config.toml
arch = "gmlp"
model = "image classifier"
dataset = "made-up road signs on poles"
train_examples = 245000
image_size = 32
crop_scale_min = 1
horizontal_flip = false
targets = ["outline", "face"]
num_classes = [5, 12]
norm = "layernorm"
mlp_ratio = 2.67
drop_path = 0.05
patch_size = [4, 4]
conv_stem = false
layers = 16
width = 256
label_smoothing = 0.1
loss = "cross_entropy"
residual_init = "none"
optimizer = "muon"
muon_scale = "original"
learning_rate = 0.014
momentum = 0.95
nesterov = true
orthogonalizer = "newton_schulz_5"
adamw_lr_other_params = 0.0019
max_grad_norm = 0.5
magnitude_pruning = 0.3
max_steps = 8000
batch_size = 512
epochs = 16.7
lr_schedule = "step"
warmup_steps = 400
weight_decay = 0.03
adamw_weight_decay_other_params = 0.05
Rows from block 7, named by matrix and row number. Rows with one number belong to one neuron. Each number is 128 + 32 x the weight over the matrix's rms, rounded and kept within 0 to 255. All counts start at 0. Numbers have three digits each.
# u: gMLP up (value half) (model.blocks.7.mixer.u.weight, 336x256), inputs 172-255
# v: gMLP up (gate half) (model.blocks.7.mixer.v.weight, 336x256), inputs 172-255
# out: gMLP down (model.blocks.7.mixer.out.weight, 256x336, transposed), outputs 172-255
u.235:128080087111128128213127115136128079128110102124141128180171128128146121137128083128128113097128132183128121172071140117097095128111114165127127128039128125137094082045181176064165138145128128128128128128069178222066128085115135160196085128128029128160
v.235:097132128130120112128128142128132222090134128128067107137160150147128151130113126176140188140128147095124126128180108145170073057128128137176143128128146066171168120102128176128073128119159076169157066115133088142157189128128122153128128165115128174096
out.235:083069128217128148085129130128229183128172131072040128128128127128119128170095068158128134173202211105087198128128120122124128178020128128170139199055103155108096128151146128174109157092209095128114137137128110128154128165128172128121129142185081178117
u.236:182119128030157125138141123191181148128128128128128128128128021128106128142145124125138066128162234128127097145128128198101128088108155169128116138160032165128117124128128146128163111128131079128074113128140067128128113120136128106093107056128198102057
v.236:164139133128158116128150142073138130091128203128062128128031096128128211166134170166153133108128140128128115105172125171096079016128086128168123128128128112190133128090139081141128121142157128188124173128193104109095133160106090125129128122107162156082
out.236:079128128131150128128145128128085141134200140128176119095084118146183146128185063038100128132128131113100138128074128128113126104095128178083152136160128168128104128206103133165128186177151128197129140130149082063128143128162059148116128156128094147128
u.237:144128154142183128128100128135128143143128082128128142128168128128059128128094135145106107108097128128107108124131128127128083128128201128146119079096162149117128128115135128115128150128128153128175128128108128122193125121117128072128148128096152128128
v.237:128132124113128074128128158123145127128099167133128128128124128128128109128120139128143091128142139171128161119141081128104128128089121128112128128106128123092155128113128128128139128128128135126124153128128124121171105122098156116128145117128128112128
out.237:128133118128131157090075109107157122186064211128128128128128139114137102113128128128183136128151128062152143106128120128160128069172128128112128107128088128115128131138152128158159109133128128155128124128128152128128128111140128186128128128111123128128
u.238:000144127154163128116139116128131172097136135128168136136115135125193128149108128107094172048163069085187129128144152128090128128112128128196163128128096123069193128109092128130187113128123137065192092108213116128130095104108096154059215075162138120119
v.238:128076106149150120128128107091128112128193128113110128128128128078168141142215165124198144128128150061128082221142141101117074095128093133134166128156041126214128129134128110162128128128059090070128128149161128018139102088137136205150150117128128150128
out.238:128167128128128135192128128103139104081156148128123128160163133128100126067172153103128156146128077088169104119096128158135121097128179165200091128174086128128157070114173161130128128141193136161085196128128141125066180128097166128124051128041128144152
u.239:051157128048120089126128128171128159128176065128117121113135182128099128123147128092128140116167128128124141085128175115131144089043169135167091128128192107128126097111086109124128128099128135139121181000118216123103150102123237121115128185144102092102
v.239:106181175089068051081099113128170201151131147086181128168194128110128116128078145157074124128128166105085116065135128108128128164128099128128163106138130150132128128186100151132096161134070052040128116075120128103128167128128088128128146188100110118150
out.239:128128147115123128124109128191155160146126178082114126091128173201109124128128082082128107128128128149028128134114068154128161128128128136013092128116169099227122143136171128142131095053128084128123066172155127117128128121127157253154059175087125128138
u.240:139171128099087068128139115141146190128128188084128174085087128070128088120109102188133128165166128044128101128189158128128172128146159192121080149128128130090138128183127128162182154128164088120026128109134190168108109187178108114119128150144095098128
v.240:132134152128068128137128102156097143128161074157138150143144150128088136128128134085128128082130128124128128100080128114143128128117128148137128099094128128128156130128128128136154147128128128096114128066164112095128129120137104128127128118139142128128
out.240:126128128084065153084119150097123175143151135146128095175204128164137116111105118074123128120132116138093146122174107116115096096127128128128128170128086116128128040172128065128101092146128128128170128099133128159116146128092128092172084128128204144183
u.241:128128128128109140140145123095128193118128144162128085128128143128173169123128140163101124128079128137133128162126163107152157146128113128140109128128166178128046156130114106089128156143118128128063148116141128128149178119160118128051171128128138128225
v.241:098072128187099132147117128170209143075099128133128149109145128116128139149067148164128147133096127128128128154108122125125110138125082117128166128127106190128179128143173128111123189124204128118135021128106128128074123124109128091105121128128116191108
out.241:087148161105140153126128128130110168147203128127178128077128109139108097141156158123149128128128116141111128128151128119098174082077153094140145142140085110071128095128128137166106128105185183113128122125134107070128167167128118104128096128128122128070
u.242:128120114128103116128133124128117128128151163128148122143128128128128167128128130128128128147157128128159140128111085069126160128151128159119142116116133112122103125177128133128087128146128128128136128128147128122153089111128128128125143128102128124128
v.242:148128128128128108128128149095124135128086131118157126128130128137112174124128128128128128128147128128133153147131128128136128110128115131128128079128153120149107146158128128169139128157128128095124128128151164128104135131133135128109153095128128128149
out.242:105128125128125088128128133133128126128135119134113153109128134128128129128128128131128128150120101102113128128184111155112128128130132123120103155143105151120106128128158131128130125143091117130159130155103128126146138128133128128128136128080128122128
u.243:122172081153128128110107128128156119150104117128153132113070128110065149136068135128113117100129165088172091076128128092098063136125188091062116128128147172128089128149128099128121102111141167128128115128075159128124159174100123128132162157167128164138
v.243:161128096167128126156128150128128128128128131128083121103068166076128128138128166132192129182128133088080098083128170128108117128128136111120128128128167136106128128111128065068154128064135128150086059115128128142128128151181128084082077164124143149079
out.243:133050126205179069128163115128105060095099132141128173175124148118122148128106096160128128128152128128110128128127128096112091128216128123135128138175128094128128077106128213128151128137155128109114136128149098181161128094172128110110128128145128181128
u.244:058171108058083101085159128128157128133123136089120029078128106128128128135128128128107101169118128166192052128148154128047080164068085172128154093128208146154082120146164111121104128097075008128184168105148164128128128128128128128070124161159128102093
v.244:100157060162091115128195116105147142128082191068128128034161134128210128092128212168131083085157125097163128118164156140070033128075097104128128017153133107102077181128191120063051142128102107128157128117140188128116133132110139128082067102221117156096
out.244:047069169128200153133128101141092128090121152162143203128128193128061182128073128116128177120040128128136153125166174173128091028120229124169128128128128128129097135159128102111091041100128036128128131034128158181146128128106157176089200128189128124048
u.245:142181047113147188149091128120128110143121128073139154136128128128084128095174150116128128165106096102153091151135164101128151092196166143195085128176045120167161128128110145120156128157087128128193128132182128128178128094105122120177128093181128137088
v.245:128171126136100191128165079128086130128128112128127185142068128128128128162124121128110128186120175167128082133175128099157121128110128128133100128134125108162122156138128091128128128128092111128120128128165117128171128081166128111106128128141128194149
out.245:145152073128134128066102161092062102195145145164152152054128121114128128128128128160128081125128132131187117050151128128180147128057128128062165128168128066178128128118128195093128187128152148146128155126072144128128150113128148091088178154084128128133
u.246:128128128128112123128141138111128126128128128126136128119128113118127128128135128130128128129134128130135128123140116126128125108141128128128135128121118130115128110133134128128128128149128128128128142128128128128128128124141127122123128128128128112114
v.246:128128128122128128128128137126128140128128128134133128128128128128147121128135141138136128128128128125133137125116110128128128126128131107128136115128138128128128128140128128144128128128116135128128132142128119128128128128128128128128128128128128128128
out.246:136128128128128128128139119128126128122130124121106128122120128128128130128108128128120128121126128142131128135117146147126135140128125123150119128139129128128128140130126128128128117128128128140131128128121123128162128137119134128144123128128107141147
u.247:108093128133128101079152126128128128224176255107128137075128120168195148050128157147145128148074128128208128128155128103172128128107141078077128128128118128089128059073128064168153151128146125169128195123062071128081091101128093128150139142182149066047
v.247:086068144075086128147131152131155103116128140128107143154153136128087141117141086184128155128060128105090091169078128206185168128128112173214110148083080144115106153131128165128154128078128128071106164110128123128099033128091104128063111128142081150182
out.247:173137128141127128104128064128128123128173128128100089128158137140135128167128197108128075128128087128128128128128128185128128128154128128123043196185177128183123122128086137199056128136118128128128151159181113185129167128128186128227122128187128128147
u.248:088197129158024159038120070128097176057144110128072154155054127087151128084064055126158168104133128107076116153093128128079128128127083128128157176201128131101128117105147145089108128128156128128135125126098145128100133128217133128128128072152168182174
v.248:128168120116144128086106128080064148142136154114070115035128078103147128128117106128135149180111128150099145128100128075178113089182193128178120128176201128143143210128085156156181128089128136128074066148109147166178109146108114128113169154149117085039
out.248:126128128083146114128135128128183176179112163128125109100098191157085128168128141196088094154128135148197091179161142169169159187170122160205101128155161130163053175195128128114142171125128082144131153128193086128128170128112124128126128128128128047171
u.249:141151153128128109128130131128125126121128139151128138128128116128128128139128113128128128128128117128121128128128137128113150128128153128136135128128150128128113128125128128170128109128123128140135128102145175134142127128128155137128128128127128128106
v.249:115128128153128104111113128128115128128128127138130128135128128129128114128128128114150109144128128103108112121134133113128128116128128122119120119128138143112104143111120126134150111128128139108128119128113128147134131130108141121141138140128132128156
out.249:115120122128150133128101147122128098153128150128128147170111128128128115112097115082123113104128128126131127155140146149118118140128128128119092128128123128128139128122128155128128128135105112121128098128139107115119098093125166128128114148150128144138
u.250:154128175128128097128128117128104194128167109178159154070128080129126128043079112104135110047176128118128144105086098061128088153088229150128175188138047183126128072148178117128067128128128075128154084122128070128137148128097128059095128095128080128133
v.250:255148157128138128085137135136130130156101128128101213165196107128107127100128179124128069128106164179075128128160128155144088084142056235064120253183073105040093062152138062056113138122128144209096182211128128168097172101074101128054128149128128190072
out.250:132166090134128128128128163135167128154127093063128045171049133128018117179101113172121105078180155144128068080128167081128086113125128056086077103109128128119128128141103126049154073063136209187187195060118224093144148094128128107101099126177148197112
u.251:128128089184146075150159048128128128172217128117167174128111152128191117194225149123156226128113101128055128128159086058122085128111141082128143053097125174128124127090188050123128143128145128128128084128092227128159128128154175170145128118133194128059
v.251:128128094166145182181128128189190115191167128087109073128128160084109147099160130148052199128117139128128102121098137172128127238233171128191108090200116128144128091144067180128148132116124128128169128140085143108165128128128128057128128128196063128104
out.251:132128140071128136172141152201118163127105128143106141128167140138096120171128104162086128128146117128091114096149128128128130128128125143124134182128159128135226228128166156128128122096140088149109118128128117173081171127173160128103049112128099150216
u.252:186088201128118099165148195151111149114179235136104100087126128152070088158118128111157145128126096142137122107168047112128128128128128155128075060091109128128141104128010166189128128173121160133128078128139128128128106156128173130112134094128142128123
v.252:152082069128128177128157128084014128109119128128129146165128158123131128128128057153131128128173128081142128128103205128083095128128155134128159093128170090131145128128128169162142110171128179065087144091156157140128100072128166114185128098111128081128
out.252:071133170187138152150128128136110083128117174126118128144153120128128146090181128127180143128133128128112128169105190184066104104120176128052184089116132060151146137181128082165162118130128138128128156156128107062084187117203104123128128084128089128153
u.253:128095091128088126121144107143063184095128137131110146128182128081128128128102121043137107158087122097128144129138118165221051128091134083067128062128169128090123128110079152149108110077128135106218162153122128185106161059201124112128128128117075128220
v.253:080089128104128128128124128153128128185097151172130128154094128111168219100168154128128128124064123165088122139144128140128128132121106111128128130128054128078128128150106128108111112150128170113117167133161094143164131128099117150152181160137128077104
out.253:176128175128133093088117099181166128128116128144113125121128206135227097057120128081148098128137199058108076128154063128125148217134054128128100099077150192126102128155081119125128096128159088123051128166101178122044128122140128121128141140128167128165
u.254:128138120128128128065128104131128147102128135209159066128172128128119128128116128128061091098128128132133170094110164128108128104173211076162119145142128154128125128075125130138128070115164168145078134128158128181088128140128128103128128166085085090123
v.254:127144143070086114179068146081123151130138182072129131128128127128115128098102125159123099093159128193160111111093135143161125151155128119129121148110128105183103189128128178190107141103128139128128193128142128127073113047155174128127128117115123050128
out.254:101128122166128128097077089128128128128125103128128148128128128117104136154072133156128128128091067209136141216128176128144127072083098054128143138155192128128160152175128145107141150121156128085128128169095172129128159149128190128140126128128115128128
u.255:124113114128128109095128105145128128194135154133115086128146185128154060128071160141128128166086128107128121124139087084069128196063128115153128117128182133104128103163128113128106128128119160109128124128174160128052109123132140162128144172119132109146
v.255:144095099100128128155155058128128128158162111140099115122128128171140171142126128128111124128128128189092110088139158109128074128128083137128165100180128128106164128135128126128128128128062095144128149128128136101114176128128110094109128128128107157173
out.255:122131128182119137146087125098128128059150127128101155128162128092152147128174105128122119161128128110128128065176113134160058110125108171112128105128128128155113118113128089119199119161110128089160128136128137061128084117128128128148086112128128108173
u.256:128129128060125143128161105119129128079138147118123101090199188146128128060210076128128193088145128095128128052190093131128128148134215168150086128128105156181154128128053116079108119103116133083130086113128133148128128128128165103120115201135119108128
v.256:232134128128123128222153145165180112160059202056133166097167128128131128128104107063109132160119077174120115051130110108133128128128124128086125147128128122100215128149128137098123118158142129128168128065142128121120084139135123192121235108128124121107
out.256:168128146128128026175128122128098157154120181143166068077159128127128189128112181068171144093095128143120058093070128156186166103128171177154177250128100128114108116162118128128109139147059054097074187113147147154124113065128067174128128159200128114159
u.257:128144169159128160170134220122191124084115128140096128128128092194127126128075146083091155078121118128076185090024128128122114110090135163111128118087136123128129128098115085128133128128157057055128073128094116140075167150071174166079128174138153216166
v.257:133173128070128136128166158162114058076112128128093128121178129131185164128128128101090120118107192111160128128128210128244078128128147157128074108128136128139107089179128087138142137174128073140087049043130132149128128141099136128158112128189179125173
out.257:121101150026160108192128155077132106114166083126132193129069181141218212151128137152157101128082178076145128132133115157163128063137128128181086141128086191128157128128160146128122169132030108132128099128165087168128183124096177128123128152100128128128
u.258:128108157079120142115147150090128128128143120128178115115148156179106128090165128129115110114116117092043128128128128137047128139132088106099128167134183097168115128147128115128046103090128122161131153133128107128128153128193118127128117083128116128118
v.258:163080185149143128144130102128128126128128098148128124166128182104176128113170130128128111075130136096126068124114147128124102116044128157190074115101065103169127128128082121128128209128127152121133128174136156138128128128184097132114128141128128169092
out.258:116132102128128128153153128134128128128128158121121124118068088128089115125105128128128124119139112078144128129070128166122094168121128184185085128146171123120133128111095090095144123138128170179128128085183152122153148128128140156128128128128128148128
u.259:110128104163167073128166163177118139128182128128128159120084112176181155128091135104128128105122128115137135156121172128096128164128134143157128066164128143129128129128170109128128111105128128136128128128107128106128128120128109212176115100155075179160
v.259:133159046123136128186128128138078133160077128160079099128178126154128128121072156128128127069128128119124128070157128062128145129149175112130132133145128132192171143120135100125128164117137188120180148132096128128136128144173128148081111094136101114165
out.259:128104128191128134144096128037128128144104179182096103163161110085128084135105117131128102128150128128120175161128109190117128149125126128128144128075128127184096125111128128128128130092131128117115128128175128148128178128133154128111202128079128128120
u.260:146056150166125116176170128128128167130101128128114087128134176194135161179128150142100160140128163117129098108094148177185165168149108084128141128068128102128128197168137147128186129123128126156230140117051127134112128128128128092128128040082128104054
v.260:149149128130161082129128128172080128078128156073085145128126124128128067130136072128149128128085077174172067128177119128109140128142128128133128168159128136106132161122128099074078160102128128086128128171142082128046116128128177154143128130111128133130
out.260:107104128074128114128188083125141168164096115050130106128143151128128070128128121100151104129128128128128205087128118147128049108186227020084128106128154176128242037128185124127089141063103079089128128113128128119191128128109110195104132128128167140196
u.261:165139151053146128144133128135106128133154113150155126139165165092149089131128128128106051128155100180133192128116124056048172128128128128128148128128061143128128128110128128145128143128193153128137128128177128073085128130128116108128128120121160138155
v.261:147128140161171165118128117128128143128120128128128187207128116128173128128138126147144116075126128056124128201128141092125128128115128117128105128120099128124128092109128128133179145108155083128128065128110166128128079128132081116116090128128104128156
out.261:128089132174152128182214127114150109128116128141128128148092137128102129128128128118083153106104142082128063133128128072160128128128128106128045128142185162191128128128136165128108053193083141097161128128128134128130160193130128108098159128114128101101
u.262:084114120128073128156137128122128128098131160150128128161138120096128126162087035144128128126090128165174215154119165186132113083128128176158095147128149128134128117128128175155128120118040128137116178166165128082128174150195162062128123116110071128166
v.262:062145128151123119157123110138167140148182098106128128128129132091110128095121104127060134128129128128113128165128149138173128128164146104128128128128134128128088189128168086086086085151128128137128185128105137158128128128135128206108128128142115092191
out.262:174171120144115100130122128135128071151097128128128149131153128207075177157084187079153139179155128177111101128082127128151128160089176189112152128122136107185147151053080085128128128031128128128079119144158198128128113157000128157128138123203102123194
u.263:150091128120108152151118128128173184150128092125066132062104118147096125115128087116255242099128128128106129128159195036185128205145128128086128146095112125128128098111141222143085118179128110174128156158128055094120128216128128128138126135128128128128
v.263:163128142128174128170084135143095150128158034112089068098128128143128128134134086129153200117118094155128128138128128062176109186157105176162128128161128136111129124240128108145170139128128068132128150128154157128128176053102122128128166146106169128105
out.263:118178107085185087128128110174088128197109224128059114132128153128149175112128158095127114128147154096191137168124128134155128127131118113109128128165176249184128076117138081116128062128128163164138124102103143148047157146190160019128086158234120153105
u.264:128110148128116144128133135156166129128107128182117143156104128156151128130121190128114116128108110160121128143128158138128101100125145082149097135128113128121074107166128128128160068128129108155128128128102123092090128128131154102125128097128137148128
v.264:128086128128112153132128165128110128128188161091133136122098139143078128160128128128124170128154169169109135136128112158129137128128111144121128093128128109128144125111130082116175121075128108135161128128143128128125159193128142095128112122115123132145
out.264:062128128094094128150158111128105111162099128128128085106142109099159099159116071116128100188145077128128126128108074128149113113128142095128128127162138128128129161155112106181112140139128160103127128088128077133128082100128128123138152162154128113193
u.265:190160128128128154102178128128203119155131064128102157128192101128128137128172128101137152106128090102148156123124128128117126111128054124128128123160128103098056156122139126128095107089137113120097128128128117128146128111128128111123128128128128128155
v.265:143157144128088128135128138128107114079128107128128128143128155149105130096146158160128128128117089132111088169154116128128111128128142126128126128122152120162120128128128128167165128171128128063142128146151144128128108128123138128105124113128128128128
out.265:129100115161128128215130128188128128128128151115158128141123150145105170129162111171130076136128128105170132128078121099128163125128157164107147128124128171114093128128128133163158155129128159140181210128097100128128128181094151136122128128146128128128
u.266:092089125128199118147128128128128146128116110140128129130128128172183128182128128156128138128128128146123128138112128128128098143122128128128140114145130128099170128128119146123084128115128104110128110100168128128128118146153143093128128128137144156088
v.266:115130128165096128128128117128130128128162129108100128106128128128128132149127166128128128125126165146128128101107128128132128115128151128118154143111148177150128148157128128128128120132110140122110128128156132125092142117128151130147128111104140128148
out.266:128128076110128128128149128096128128144134128094128150128129128128128128128134145104167128095128128114152128128121067128169163128128127128109128128115128128128151130128144126128100168125131128128128128150128128138151165135128128128128128128128128128137
u.267:128128128116128062128087100110097219128112128157148162141143152116082143132145087027155128128128095127128178128128094058110102136149151128128092000128076158128128181128165128092010128128121128135123133221098128128128128189179052118109128137175129158128
v.267:105128161147141176092128128082103180100128128128128183110128149141128141131184105128251041128128149134128088128128128127160020177128124128116128138141128042128122160125108128046084128121090091187151231196087128119128165209201102128199128126045128167082
out.267:128126128160097166072077167128127189104128128128173128128128094143167128167128128043163042138128128065100128128149101128128128192101136040144128027127181069128113161054091128153078105128051168086128109197128090082133130173236057100128124204128128128128
u.268:078119062128128159157082132122172128139163134060142128128135086092122128084125135134140128122128210130128128139122122070146128193128094135117153143137128128158128146128077161112097128091111085138104128155080128128126131128164112128123137123129128121128
v.268:181144128128113159046129206092088108108128136128128128117128173128161109170173131157116145099128087109128128157128128070127128128109162128104117071128128115134109129092112111138111115130128097130070128128142128128119108105143123128141165117148161081137
out.268:189117117101128128128128143128124128128138053227145129159128128098128128102127128170120116124066127121129127030145123150128128128128134128134149112128137190127161152139152146174038103131128173169142128092128128128128151130126146128141049128114120079161
u.269:128098145159032116124122128127166099133091195116112128128128128062128101149110170106080058191156031164185128104128169128073128139170128147128081117117128128131068147128125085128082120151128158128128128128194150184128178128096128115128128128128128114128
v.269:059125128128137158080134128128162113180154120111129128150074128088128142128162137115128138107128128128128172128088149128068128128139128114138159073130083130201148130128089093140104083128172149093077109128128123207101090163167138129128204128169140148128
out.269:128138108095129111128164139128135159142211200128161070128128136102065128200128125127128242108108154154128124160183056119140129128125090128128116150123168128128153180131128150073148135118099094128071100128131123134109128168037110128091121128128130128114
u.270:128144122128128094100128204128128095128140128133252128128161156128163116000128123100100092128076128238073156080128180147028148078128147069128065165132101141127145173150082089100128045062171070128136128174134092081122130107109128065182084126128163167108
v.270:128154128091128066169193157128164128085132128115136147116065128155137122126128082133075128159128172128073167128128219128102056134221128111128143125122128164128181078138233108120128119139128120128136128244128128222174128096105128147142165151128128128128
out.270:121161128128128079117141128128237172059128128106128087178067116058152128128128145165163104121085109135105128068088138039150062128198085057156036139177128117128169054115214123128161128103148128080148128120116110128079128128104128140061116106128128110175
u.271:187128151082122129078153068144107168128128072128095237133128215157128068143128104134151170128166103130099169128131128075091100186142195128196128128188117128098052122128189128159154128128176128134170146128128128166169126143117128104152093128117158047150
v.271:165082088147148128085128082128128111128128042098154128214090198080153087125068081167128095149132150161105128128138127132062098198150128230117128166076128087204220133120074134157191128124102165128072044084161045128152128109137114086128051128128175128074
out.271:201128159050128172084033093128166128154128055128139062128128148168123131128128149153132055128172127194130128140128114128128115155128133128105147058161103185192149109163163140081128183162113152132188128070128197088127116114107182128111128128127059128086
u.272:088128098128125100128128110139144124126128128118128125139155128128128128120118126089128155131128128128137121078128128138128125163128128143127128128160119118128128128128128127119140128126141128128177162083112121136128122128131123128113128148128104138119
v.272:128128128139128128128112143141119144107130128128128140121156123128112128128113150116160128128128128099121128128124128128113128128100128118146128127152136128128128128128128126128144128112094128128128128128128128096128115128132158128128128128128128162128
out.272:128123128128128128105128145128106167128146097075128085103128126140128128128128128128115109117128128128094128135128099127128128086128128093142153128150128141128124117128178129128135142128128113162128104128130128128108128114128128128113128128128163128107
u.273:152119128128160087128128132128128136128101128128111128128128128128156199123128086128128087118128087115135149128105108178127169168148122128087128151128145128198128106132153112072156128128079128149205143128128158128128128100108141128128156098128110113164
v.273:128128136095099129178128128130092159131041134150128222123155128128128066128170154144165087128130138144128128128103145128103115088128091160069148099094129063143128184128177163077128108167128089057128128119130128144128202104129134128133101141068087130119
out.273:128125128066146181128151161128128175146082060128128128144131128086128128128109128045184204093163147128128095095128160057207146103130128128098128066128167184128128128174128156128128118152107128128149099174114128128100099128128128128128128123128128112111
u.274:196132080097118119128085128153128139099139071177040128146128128099159105091128153128128128128128099128060107128117100128128102128176112128128128097156085164167109104128111107051128119113169119234117100102099144144128128072165128128093112128128232053090
v.274:152100128147070118151228055047128141128129122123143128064184118184128083096221128060158017171183156159128124094099181164236168074128085111128128147040128162128081128128159069128128080091132171127149089128040066128128103093128184143124109079146168098070
out.274:128145113128174099128128158136141151128166128145057128122075128128078114106052196128072180108128101128103045148130129130163107161083128096153156168142128053090142121049169146170122140129003136035036137124107083128095071128100156135083136128135141079128
u.275:086097117094209131128111189128145128128112128128153143192153085175183102128161128123144153098160128079146123124128132065128128128128113131128097090128097128111128171128089057180100105128128120157128128128147121128172161100176176122144109128128147013096
v.275:128128128159116128175177066128127088194137096130070077156162071085128133192156128128128151150091126166098156128067196085128145085175099144128186177111095144126173140080117167128128111167234069090175128083098120124145128128083145206170128074135128166128
out.275:157075083153115089128128181225176128128142155201140139128128156128201137128174147128128130128128128120122159128116082116128195128137180147214153145070169159128128121098187117079155100108135149128128098117089119104041152149100128139128099166133130194050
u.276:108103208150096051128185136158107142081128071161128177128171078128114134083161178092139091088128163167128075160121128083128112148151067128104128100130080123126108128144128127128200128128108136076135096148144114146128182128127103144080128096125128167087
v.276:167110128169071128128154128090105128153140157140078139083164112150143053094123160128145139082079128092113172151106128128086098128108094174086132128084134138157124163111098133167128128110109152080129178147140120162118095094113071164136128128128116169112
out.276:146122128096225128128105122121093143128131177128111128123129128128164191158100128127081184128055179106124159128128105128079160182119128123069128142046149168106128126128128114128076126113147168155180135177084103131126095128128155128128128183128117025133
u.277:153113119128120126128125137128110121128143142131126128114123128118128128128128128128128128128128137115128129134128134128128128133128128113128128128104128134116128128122119134121124128119122117118120129127151128128136128128119113107128128128132128133136
v.277:128128128151128128128128128141128128128128128128125128128128128128128128128128128128128113128128131136131128128128123128133141128138128128128128115128128121126137113128128128134128122128123147113118140128142128128128128123128141112128128128128128128128
out.277:106128128128128128121128128128128137128128128128123116133128116136128132128128128128128146125124149141122128128128117128139128128140128138125128122146136111115123138138131114138128128129128128128128128128128128128128128128128128113130137128123128128128
u.278:152128128128112128152131113128134128128128147087128122146121128128101148127128096128105128170124149098136134128128128128128148128108128128128061112107109128097106092144118115128145128161128128196128130078135128065150128118087090128128128106151136096128
v.278:132126115159128147128108128114128128128128162089128053160128144128128128123060128116128187141173170128131109116128128128128082085128202128128098076131128143128128139114128128128120077128128131113128128128128128128095128128103128128128128128128121067128
out.278:096146128128113128108128128128128104127081128128132128128093128128140128149128128132188173136138173128128134141106128129103128147087102128207132160117144167112176128128115093144076180128128128128119160108175113125104091130128128128217113128198128155028
u.279:092166128110128142132128057165163254133112060123216121113085147175128185100215132128071087191128069128128143148128189177082132128087119148105128128167133098128063128128102128115093089136032093128108080183190047121149128128092031169128128132104147141109
v.279:128160175128136163125118128088128128128111093147141181128056217110073138186167094118113128179128128091099128116130186224128184209128045132199128097152116074122128128234145188195004128187090073128128081136128152106157141070160128128064151099191202128128
out.279:128128088117175099128235128089128024176128089128062129153090048128128080149127091215110128006136161201129095141159167128092121072128128113186150166128128198128134146093210072208150157167135128098128095152059141128078078092126117181123073097077128102128
u.280:098128103128142185121200131161128066095050142091158114138068092122203154128178112089183132127128191137128128049193153184165135093147128128098130128133202130096159128156128106089136128069158092124125128157128128171148117118128087044173128128146111109130
v.280:128128119140058080211090115129117126209128099161228128128135186124107128135100128181151099178118128128184129106186166131084114128113128110128128156190066128154165128128097108128128171134111104166128128108128124120126128090077167128125184144109119111128
out.280:128128200160116087096111171131099118099128078128128077123128128157128120081059102094191128078155170155131128101166128159069128165187128000209166158128071134141159128200127152128188128129133120151132164016128237128214110093116176128128157121110128128128
u.281:128115111080134128159178157062059143082207000136128093128128093143113091124128128077128184138111161181162079113117128128123069137126082139134128128128128172235112107184128158128128132124128085123128128127128156106128165155068130128072143105079128128128
v.281:134179129128151190128128128180042089108169128143116112138128128127181096202110128112015128128098122128128140128020121159051185120063131145119128128077087081161128125091128113128068101112090152128099139128128095128157154023128246116128108151068140128138
out.281:160122136128092159128130086079124128128138141128147128139150149186154191128119128128118096177128073135188090104184153128209078173128092213122128105128095149108128192128164128205128081177103148138128149150128070128133146168121104102128128217128128069128
u.282:129084128140120128124089131118174156100231128095100168178102073062053109101128128146128121128115156088128128055140128119078128128235124114153127091128120152128128124127128097173128128139148161063190124034116128087196139109119128039167178134128107198144
v.282:128088109109138088181128128075193175092093132128075154107166080134128039128105128146128141128128066128130118118128128145128121128118128134159126128166077154128095135128128114112119184082128087155128097187128122128106175065110118120128177132086092043149
out.282:095128128128039093128142198219096181098140200128128081128160138122127146119091128128159132090128117128128119095109100063128124049074109088128178185100050058105128082133144179128150144135135144128128128190152062128128128136100079143118081134128148110170
u.283:150103150041108128128066152189204136078107137143128128103101070115128128153048080157163159146128164118147135174128143128085139136160128107155102098134128142081151145128128221123128128128109149128213145137136128169199144110128128103117126145128128072178
v.283:110184083128109165128128104108127107105098096128128166128128141111128175128084163128082092100059156129108165128154133088114128139151089193128128146128179182128161170128086128136128119152092128125121138114128095164079181131128128145161128177128082115159
out.283:134192128135086118186128078128098088147143132188128114076172081128122128134169138121100124106121081145122114095128128128177128128148163097225143128184128171089144118128128152148222112135128128128094090122110087150085094128128128132128094140128165149150
u.284:062225123096128092108128128128088078128116117155104092063128113128117128115103098099041233115107131128128070099139199046128128080128169126078128128128073185123171054072128102081128079118128080113128127105124128110138111123123157128152128139103152095128
v.284:237169121125128085128099177107106111054074136233130104104128032129187201123126090114095201154128110128126162127087138018128128120187048126155195174128128153117096190102130094128135139121202128128128145160181156136128126128128128170128142105082077128165
out.284:116154146121128128088128128105128118152125119143161038084144053087084128128128209096128128143093145121131128103128128128128105128155121127128155109141094142074115149087145101164118087189175198165128128086147104074128159128189183160155082128132132099128